From a checkpoint of a small self-supervised image encoder.
Data: trained on rendered landscapes of hills, water and sky, 72500 training examples, 41.7 epochs.
Rows from block 4, named by matrix and row number. Rows with one number belong to one neuron. Each number is 500 + 25 x the weight over its row's rms, rounded and kept within 0 to 999. All counts start at 0. Numbers have three digits each. After the name is the row's rms in percent of the matrix's.
# fc1: MLP up (model.blocks.4.mlp.fc1.weight, 320x160), inputs 80-159
# fc2: MLP down (model.blocks.4.mlp.fc2.weight, 160x320, transposed), outputs 80-159
fc1.271 100:503481482481510493467515506498454524533543524512538490485493514576505490453422489524499480540523474546471519516507477502502490501499496462500532517523498532447495547481496487507471494479498471518521486532532497516499511466504446526520517528
fc2.271 103:496592487537514510484489494515490511502502478506446477501515487509491496508528466461482447525525514494513493488484511527501471486530533512535522555495464489510518478520521473511515468471494501454480504477480486543478482511467519503486487483
fc1.272 108:478500512447491477499507477485506495496521532535505456466532500488511515553548500486507498512506510521471501512446531478541507509512498483497488540502507496508482469560540469498528527498482526534471542513481482480452535556534443482510483494
fc2.272 132:494489462510530503526496513522504524472495461471502465484465477485468513497486468516484548484532469470552462494530517487504503488514488481517467483482506498554477506489478507495500484565456491527489475525489542487511450479446505474489517542
fc1.273 091:493492497513451514495496463524517554492510470518484485482536472491514525468485489562456485499430510525540518507561507496488528474502526450488499562493504519488446522475490504482486507495521534482490539542504508456517521494493499536503502491
fc2.273 087:501498475475551497497525460465477523497546544518486495476455512486478502479516541428489458481513539490507493442520507487486463520532461504488528507483530521510493472513483504485502515442505516472537461532484471535485539538488499472516527483
fc1.274 083:523515505468490514462506508512508483484496531479549474465531493458542483536488443519479531515475527535508494505539516523485518544505493503499508499539544466482535505479491493533505540485524486490504513459480468524519536482582513504525519486
fc2.274 076:483509504502478474525512530518493507522549494504486530542521471492477477482505535462515479514450501495480490471491526504461509496499506476546487480472484532529508496529473517492510444472490544545504476554466512481536476503429457519508473537
fc1.275 078:468514540548471511525544528509550504512521478504495449516524513464467448514503486504475495496524522497502546447504474475513504489486489529528480451520510476523502442509525484498560510491479465517511518528485495473503514530490483493481551487
fc2.275 067:473504488503537504491509501537491502493421536499522469477500504543540529500467472521515540499495447513513465481468537501479465532487510490497491542472475535503486494476472554492470508478529491512503504541479473499494494473520508501544483536
fc1.276 080:512515473474467483499474468532499485497530483479495488502508529564555496429499530457506508524500509491470486472534509522477500500471510514545496523484481479485530526481521490479501485497540505525513482510516513498480540550470518513519464521
fc2.276 088:486471512481507536495532497526467505466529496462524508473521500513523466509512501490515498530521462503530509470551514512510504482515506485486514514513544519510519543476470477462468498450500509493529527503496517489457543466458517475516511482
fc1.277 099:490515503475503525470554508528466475525509458480541460527466519527454475504501525475474531499525489459504497501489498550486507494492499540465499501525514493523532508489503470558478550492467485511525528461506473508482502518512496532500447505
fc2.277 092:506495546529495507512479448518534538502518515499487517492480499466520509461528499480527484517487476507538476499539526499541477490526531484499545517498472484479489500482511500499496474498528518476496460503525517459447511507451469426510539508
fc1.278 062:502504483498513494498441476483499534472467553491446497477528470475499506500530517484476514473507487500491504508461526483507482463495504525500490479512504453491464524530510498496500512512470489466533443482476534568465497494483479502491472519
fc2.278 063:473473509469473541499561544501465495479472541490487526513526500512499487486440534517508470483482488523506490508581527479492509507486488515482507505493516463525523484500539509515487497474494522584499507507443536496514506475511526455507522508
fc1.279 094:545527480469495526545540517474535507524482533492480435533454494537559454502490465502482516486495469511505544458529467492521477476511486533491495488458506490503509530478537524474510526493493477497491516507514449534492475537509569510492474520
fc2.279 107:496475511505528479487460483496512476469493460494526527474526456459436490476469536516515483479493540500476452535507521477497509538483521471533505509500509509499539481498521502526461512505485512487503496540466551480440491525526548473484526460
fc1.280 088:504516500508492498525457473499492536478537475467510471534489515507472490499531529477503468480470510509540532521479477519497523506503465501513489535481484510546520503499507437521538509463504525513487492541495479493533527512544480482551497486
fc2.280 077:472513490494489519493484512475492509502528509552486503506502511501527507471504476493500525517511467422465537472515513465477485475457534495488506486492533469437483498521520535480474534499547502461478473489534475498468488494443540499479503543
fc1.281 075:486539543468544525509531520534506487525463512495486534492483470509488527490482457485456524516448497511524561536492457500461452512513486496519532521525514504484532508510464502495459497513457500508495538473512503455480507494556451502498479480
fc2.281 065:499447490548469495498460533478486522475493493508479514504505540518511474509512546487511473522520484509459440469508520501460518492463501485429457455524492479585517550493555496461503529475546480533492490511525527486533518518486511507511523515
fc1.282 123:472494452484494524542477484520496483529514528527512507505564517517479479507480496517487522496488500498500484510520494492528505472487487509509520503509498484510537485500497495477502518505519501435553475443539491543492484510508528502515462511
fc2.282 100:498507524507513527519482429498507443468518519538503514515482480468529544476470503502511502457514524484496496499515495520521478484576547492459477546491498515544442521518514497499525479492486494536494492509478487484491510512492490512449488501
fc1.283 097:508475508463552487510519457522456508493527555537455446482463513492513503519477467487513484493548492492528514505484492484530471499518545457490512513522522487461504471456454469522466519511497525523496472468491502503526516500489536496506501516
fc2.283 102:510525508480529505504470511545469502519521492481550499506536509506493474499545527497467453454442542502499500522521482500504494507494477573504450538492506520525515517543535529496482531499491519509533500506477466515513484515526478515522495468
fc1.284 079:512463474489513486510535486541501512500500467488477541434465492505490537476493511510521516494486530500553457479513546470488525469509477498458505471485496499510507511448522488479465493520487499524509451516544512538522495519458493487479538484
fc2.284 091:484510502539525510523522504503529487544454503533499527482513519506499504497510525536484467488501549521521551499508499513536485490537494472486511514517475476509508497498490554538520503480546552507489481512480530491486473516484486503554477478
fc1.285 091:526500499528497484541465492487516520516482498520415517525525501496521482477473515452436511546495530500498490546486499475466458511484507518483508542506530480491549531506534496467462497453495481492513466491506501468539488506489500480458521463
fc2.285 097:490504510522477503508525487501509437441429476472530481521519486505521538456498477540520544553490481510463493495500502472490509512496489536497471484444545517452500468443457498531498499537489517462483480484504485519544477533492514539524505528
fc1.286 116:513501496457504469505506528519494488517510499484513511483492503465508439517536524491480533499520507455503479559489509486521490485493506515475497566495445507515529523500462514486533542494473513486452465493476523457519560534513543491506469511
fc2.286 112:493487473472496544487457484488488542485498501485465526482467507518514528475495494537493514516489477497523528476542484519498501480504502520474502512496524555470469523506527464511456505488511510441560494469526497498473519466532510507516514454
fc1.287 134:505488469510481498567548518494499475484497519455525506515504562447455526502541486502527501490492482521464505474492496506515534478533496469494473494511523536527492466484532475518476494478493529486467509498488476502503513486550473424486489537
fc2.287 127:477504507466481523480473503468475497521527479540476538464459475507536497471471503510502509518474506436532531486533476480486492507453540514496511497494490510484505537524501509507449515519522475517491489472519490481490510482448532547489510526
fc1.288 088:485514480508473476496499524501479497527493500508513503490527493530526512530478421510498480540459466512496508512482510538521453506486513478465474467520520527533530513526540463498544484532489505486474481460470488508467490493531505528516500530
fc2.288 093:502485510436495508535483517514496527489452449502499477516468502497489495444520537488511520524524550493482459518546511506496571475498468504498538535522469494497480488478450490472491518483523509509519502495493522516525541479478504493526506506
fc1.289 095:525500514479483490547478536518534506477512503493464490538498503536478479444470467517506535505530504474514465450516484480499495505470512530493469499512458438478533486486472490509461503476502514537494501493534511508480476481502497497562431507
fc2.289 103:545464504512511535505445540476495475484475526505521549529494478461498497518507528488492486526488518523492477473469475486497487481481491505476511488510517496564533523469458547532462480497452505496484464496557499500545498502502488495467484516
fc1.290 089:534518528488470510542534488514488526513517525470509445501496481455501492530546518447552491523483482510518514520468471512521509465512531557502476528495499479502486513536480509491552503515480466507549470500508553465510502456505539509476478539
fc2.290 100:480508521540478491467475460506490458488473478514541541483522523508520511473504479518508480474517489528478448500503500485498508510490513494543497498511528508427480523495477482483480519512545525471491472474497487485505495522471464499501542470
fc1.291 101:455559459491494498501502503480494484521498511534497458517502489513495529530557481510479479475435528444506485482491532521500479461490492502496479499508486518462510502505495446498503512510490493443488481495503509436468519485509532528490518503
fc2.291 091:508486483518482520521481519540523471461513509514473511468500514494472464487489505514555485517576486515485497524508500498486497522504489477500477520514510504562504517486470506494500531514509489505494494486495486565502490526518474481472468502
fc1.292 105:503498481471499524534531466531543477549476512488510490500505466505474516499506542568454520488457527512517521452558494507515481485525456507506531509517436500527499491493502494491495506474486499515494470523538496473465510534482501522501487495
fc2.292 105:565485511512535506473493512471508537490519504524512490477530524477489546467538555503514487496533472538500532516531558509453475485499511487468502466490519498504479536481489517478490470452478511519509534524493525517528534505513512488510512519
fc1.293 081:486508508561509476532463494512529498477489508501583517535509490520503505497507474480499493453517480457492530491491500496485556465489481516522508508512488507557484475490471491559521505532496513532536450501481529471507481535478487499507462478
fc2.293 072:492524474473487485461524544475470513508491514501470519485514517506508511517515448462539492540450539516506501517544440526467492521494493472473481493478482524523501536518513476464440470483464449517488552476525504487496540477514505495473511507
fc1.294 087:451533531455520497509495522485510476490541523508496469526485526528440489506478494504503529482457498495503524515508515531529545536498469531494529451505509528496549458521478522495467515486483494502496527501475519517503481481475552520503524544
fc2.294 094:501458481516488454547517503492457495470492517506476480513492536469539515495515500555445539489495499513488492508486480474490481513505507486469496495547492498532483496562519489551511464482500542518489489485475454501543478464494490493515503420
fc1.295 078:503499503538478513518497473482543525514525491526464526486456495502473515528515518483455497501519531515524474496488471508478459473465483453572496515461531519532482501506551490512508496487465523507469496508543497520474507418484472492511521507
fc2.295 083:481483466499528512506501530488489496488445485523504513493516471498521500494463468498551488479502451519494529504529533487493492502521505513454501448512454471476532536464453517477510493505495509519493539499467529440439548537533520472529494503
fc1.296 088:490481476484506518513474533498531535465523448533534444515495487480480478493461515562505440515512496520509550510516522454569482474484490504499492466478515527476461493518437477493470511492499485480487503461495509517485523521474506506490525536
fc2.296 087:513490478526492499473528509514493475503456487457479520555516524478500504487538504439486523475440502481493495490490489532463482542454475534519486543460524455529532513496506531502502475465563508516524526472501512518504468487512479501467507505
fc1.297 092:484495519498494514484490492494520501463503452489478535489524527558462515528535508489513472559475498479472552489528514523508491489483506492553498504483512493505507504555504507482474515540485499529482461491492514471452505481469494514523456467
fc2.297 106:493524504485512477492507534542487477464499476494531474492547458502519570508464503474510485515491544497528511505494475505506507509479478454542548500484529473500524465481487485504531520458479503497495512477478529504525454541485517493502511518
fc1.298 096:448511465490484529490516514491499491504487515488506526529426531496537503505550454455555529520520503502545516487508505518511494510476496483497517460520463501528503478492466492505495553495490500544469490528526507543443483444462452455509483513
fc2.298 106:542515472451497509486525484523494505493525469569476512494537509503464482518490526504500476503476512504499513505469508508492453524542475473468498499522498517516487513516517503543481505498492533479532469509487518486499518525534531514461506457
fc1.299 099:479530528525522487484499530445480537502538481469482504486516512496473535486470484431510459525572478492505507536475462455518506494472549517499515486514561498494505506492537507484499506521511504491478526500505523515533542483492539508489471519
fc2.299 094:503482473467525519484496495488569492496531529503558527519519501517463448529521549529506464496463488516541514480478521510471479482494439470523530474461509487489466471502470539507511456476501473497483479518485517515493526504538496496543539480
fc1.300 155:558527517511509485458544545444493490502526510484491510514474486463519445500507558530507482486507526490490474489503524524449481520521496456533459516496486489498495478523437483499470535551475455519448477542502501441491527531534550516485474454
fc2.300 123:493475437512474468511490494579497488529491484486475493541502513505501530496500456457525485547512472499497531504454492458502503508448527489478502501495526534485494474511542506518501464458505510538530528527517511516514484474472481500499471537
fc1.301 084:547479494522501502523492485508496465461514476510503479455492482520525473481503488538534509477524523547470463466506474503529527497570472504505480468491513478508495527489520509457514462548516493497455497466531507528505522537519486500471482485
fc2.301 091:511469473475456502494473538525505471521519509506508451530544504494452553481498511480459493542479471480476520518486507518487473489496525500451472550530535509485526477531473461537533493495465515498517467500430512460510511503550484532529491532
fc1.302 095:486540489512469535541496491449533495477548485473547535473470497495530465513510527474500527502515490441454505510473518523499499507486556526553493513532497536493459490488553506516497489492521492511535481446544488469480537465537463494501466488
fc2.302 089:505496500480474496437490487524493485473490513525455461512510477482474529498503492518498528478517514548528495504509505504518507483483519475498524512472488473454497498526486527482499497546550501530502507536484477498461504503499486504477549498
fc1.303 109:482497489530494487490500508450498511491465511518542527474434473471521569459500502460501504482510523523482505534493474452491498500476523491486495523485492515453510512460495525455502555523481465498473495478501544458507460508488515518492538490
fc2.303 107:504509524511502538483491487519485504489504482523492524501523532498448456498510518552495502492449486481517538485520485572504479496505493543497495498480527526550541486486507488533459537553509529502531503485500476503535499474501503534489495480
fc1.304 100:481498557440497495540504519467527500484518534494500479515519516514514513510489491492472488506502482508457475488480493518515513506459489543577503509466526474508444517477509511499459508517564520515511549560486499480496470496529502510476518536
fc2.304 099:476484483494474477499488502496447518498527493540510469496520452481486493491514506445535490495534487465530504471533541498534502531491471471505520489489470483505490522535513481503507503481536476442529483500505496497496498524495462495473497503
fc1.305 087:467520493501488495499539506480513552501461479485496511484483504475457511520510488536486477479513470511482516489572555522529523452487456490478449495515480540505495522446475504501481537464518508533510483501501473509485493511537518482487540516
fc2.305 084:539466498466509490534483499499525529562545510492530485517501494492472470530470486524488500458523508517512484548493513508503428455506487540522534513516479463521504462485477504495500495523529496476454510494514514536516519459502512481512520490
fc1.306 078:513510495532487484500470451536510494516532515503524463531496484436530481515498462494502460487560505492492448485501453480487512492495526477515512498473498499510511508518512487497556476503500540498551518483490488522473523483454476472515492514
fc2.306 093:481499485452496489512531517484475529510472464519485520508516523502507472511518484499509533505482499555478501476517517490487514507523476506533493455494492434446512539500501496464481532456465491528455487515550557449487477489500490542500542509
fc1.307 100:527496466475569480548522485522476467533493515475503498503527482493452494486497521552493496510533490512466448489515502481506561488495514508497467464476506490549494449508468543496454486501484452491474515499461517505496514462477506474465508517
fc2.307 111:489525499467504490528465531492502472503490525484481495506515469537474453498458524499464530529478510473506498476483524479481507481494476489470481505514502501471472481502511482555499489485501464507515543519523478496451490487474513501515552471
fc1.308 094:475486469490479525528530481510470516505488510496476493519477532500492522467536487521530495514508498543496470485460499489491534457535494492486533540486496484441508464547540486506531485494481516436475472485502482514474544512516510479474480517
fc2.308 095:521518522537449436510532527512479523533495522491531550482459436499466477499569489511500511455518467508465493484531499516562484494505526520475493519510496527507522515464542488462489486487515500502502509475504490476484503465499534458486493496